config.toml
crop_scale_min = 1
activation = "celu"
stem = "deep"
Rows from block 2 of a small image classifier, named by matrix and row number. Each number is 128 + 24 x the weight over its row's rms, rounded and kept within 0 to 255. All counts start at 0. After the name is the row's rms in percent of the matrix's.
After each channel's rows are labels from the 100 images, of 14848, where the channel reaches its highest value: "peak on" is the class under the peak. Only what is clearly more common there than usual is listed. The data: seven-segment displays showing three digits.
# conv: 3x3 conv (model.blocks.2.conv.weight, 96x96x3x3, each kernel summed), inputs 0-95

conv.78 085 [133 130 115 128  72 153 138 122 114 136 126 104 146 141 113 135 135 141 108 115 155 120  68 111  79  99 115 120 134  78 123 117 121 104 110 102 119 109 130 126 125 101  82 105 156 111 108 109 137 120 144  88 119 125 108 126 128 118 105 156 122  76 127 181 117 112  99 134 129 140 101 124  81 125 127  97 165  86 143  64  70 156 136 109 145 108 119 128  98 121 102 101 135 111 109 128]
peak on: lit segment

conv.54 108 [138 120  88 125 122 108 135 104 115 114  81 123 128  97 133 104 109 115 127 117 125 141 111 124 133 112 153 115 124 142  71 125 166 119  98 148 122 135  91 108 105 108 127 108 109 116 128 146 129 126 105 128 151  83 127 105  70 156 106 108 141 134 107 115  75 124 146 179 110 117 106  53 126  78 115 110 135 130 127 123 144 128 103  85 114 152 159 114 124  81 122 110  86  85 111 128]
peak on: screen

conv.31 076 [117 146 138 101 132 130 121 147 115 155 124 118 119 128 100 102 126 108 167  78 120 122 218 124 127 126 147 135 136 118 123 127 157  83 109 144 122 122  92 132 190 124  93 125 146 121 133 104 160 123 128 102 141 134 121 110 148 124 122 139 158 107 110 162 114  93 113 104 175  98 123 117 123 114 132 111 175 116 203 103 138 151 100 127 118 113  88 120 120 146 161 126 136 164 113 135]
peak on: lit segment

conv.41 105 [ 85 141 124 115 114 155 122 113 118 131 117 114 122 142 107 127 115 129 120 104 115  81  83 131 124 121 115 120 118  83 144 119 112  91 147 115 121  98 139 118 147 137  84 121 157 118  98 126 101 111 121 113 110 200 110 132 110 120  56 186 111  82 145 164 110 104  87 117  90 115 111 208 113 133 105 132 113 111 127 110 124 136 131 138 113 122 136 117 108 126 130  94 129 131 133 117]
peak on: lit segment

conv.72 119 [115 108 121 105  92 118 144 152 123 120 123 184 102 109 139 103 150  80 134 128 127 119 151 102 123 124 158 129 101 128 135 128 128 105 104 138 119 110 115 113 127 113  87 123 125 107 127 115 124 117 126 171 131 124 137 123 122 137 109 111 137 152 116 120 110 193  97 102 100 118 140 134 114 185 119 137 133 127 124  88  75 106  93 133 126 134 122 121 250 122 133 130 122 134 104 128]
peak on: screen

conv.46 098 [155 144 136 134 135 134 137 149  95 144 164 142 160 152 138 154  93 166 117 119 157 120 118  94 109 114 124 113 146 106 144 136 111 121 112 104  84  94 135 153 104 143 132 144 163 127 126 111 147 111 150  59 111 141 166 166 127 104 111 160 123  89 135 145 153 136 111  81 136 145  91 167 102 140 182 129 175 160 131 136 113 147 179 136 111 123 129 120  80 162 129 128 131 136 119 138]
peak on: lit segment

conv.23 107 [116 100 183 137 118 129 164 115 106 132 133 182 141 132 135 159 129 101 138 132 123 131 168 104 150 122 128 124 120 110 130 136 135 128 116 130 143 131 126 133 140 114 101 118 128 220 134 104 128  77 178 207 131 135 148 127 139 133 126 137 120 204 135 144 134 102 118 122 133 128 170 130 120 140 126 112 116 163 120 118 103 145 134 128 131 165  79 149 167 129 129 132 110 123 148 131]
peak on: screen

conv.7 077 [ 90  48 125 125 129 103 159  92  51  88 139 128 101 116 126 103 112 112 141 122 119 135 107 116 133 131 123 120  63 155 100 129 109 112 120 135 122 108 124  93 135 137 115 107  99 136 121 167  91  97 109 118 124 141 124 119  96 116  87 133 113 138 114 100 122 141 107 117 125 128 126 131 117 127 102 142 111 141 124  71 121 118  82 135 134 157 113 116 153 129 126 166 145  81  91 130]
peak on: lit segment

conv.64 076 [122 137 113  98 160 104 112 114 108  97 118  62  80 133 115 103 167 113 126  87 127 126 117 168  75 122 105  87 114 139  90 116 119 109 142 163 150 125 124 119 128 161 111  88 127 109 108 155  97 126 109 107 128  92 132 110  67 138  89 116 138 106  94 132 139 129 130 127 121 120  99  88 132 127  86 126 132 108 118 168 156 132 138 124 179 111 126 170 125 134 150 106 135 136 116 128]
peak on: screen

conv.83 088 [131 103 136 109 107 107 139 110 134 143 120  91 116 125 117 104 126 119 105 121 133 152 107 111  85 152 110 149 114  79 133 208 133 139 121 212 127 111 115 123 128  93 137  98 107 114 134 113 134 140  87 132 131 119 133 124  96 129 130  95 142 137 107 124 128 140 137 130 120 153 116 113 135 129  98 108 137 135 101  90 120 123 119 144 129  40 117 127 136 105 147 123 145  90  88 183]
peak on: lit segment

conv.24 125 [131 134 129 153 117 151 119 119 151 138 111 119 136 109 127 227 101 137 130  98 130 130 131 104 130  79 134 131 134 118 140 118 126 128  94 123 113 147 139 143 126  80 204 101 204 110  90 118 139 133 162 113 114 135 103 138 121 114 134 171 124 122 116 152 145 116 195 124 126 130 149 128 122 124  90 107 157 127 143  96  88 164 139 119 148 127 133 122 113 129 138 116 122 124 128 135]
peak on: screen; lit segment

conv.38 098 [139 118 143 144 125 132 109 127  30 128 148 129 151 115 115 165  93 161 122 135 128 135 123 128 147 141 147 168 132 145 167 140 172 141 129 156  99 129 207 132 118 111 131 119 153 126 136  90 160 109 117 127 168 111 178 135 150 136 156  91 130 102 145 137 144 113 122 128  94 138  95 103 130 126 144 125  84 125 165 126 109 172 141 140 120 108 129 126 116 132 135 126 128 157  94 145]
peak on: lit segment

conv.90 122 [141 169 133 116 119 164 129 144 135 145  97 105 127 130 130 134 157 138 109 123 119 140 126 118  79 146  94 148 159 133 136 105 167 159 119 129 146 176 133 143 120 163 106 155 142  86 178  88 117 132 127  95 113 146 127  94 160 140 165 131 103  82 160 133 144 140 103 109 133 125 110 144 102 119 145 161  75 129 167 135  55 129 131 111 123  90 106 165 126 135 114 148 132 145 147 118]
peak on: screen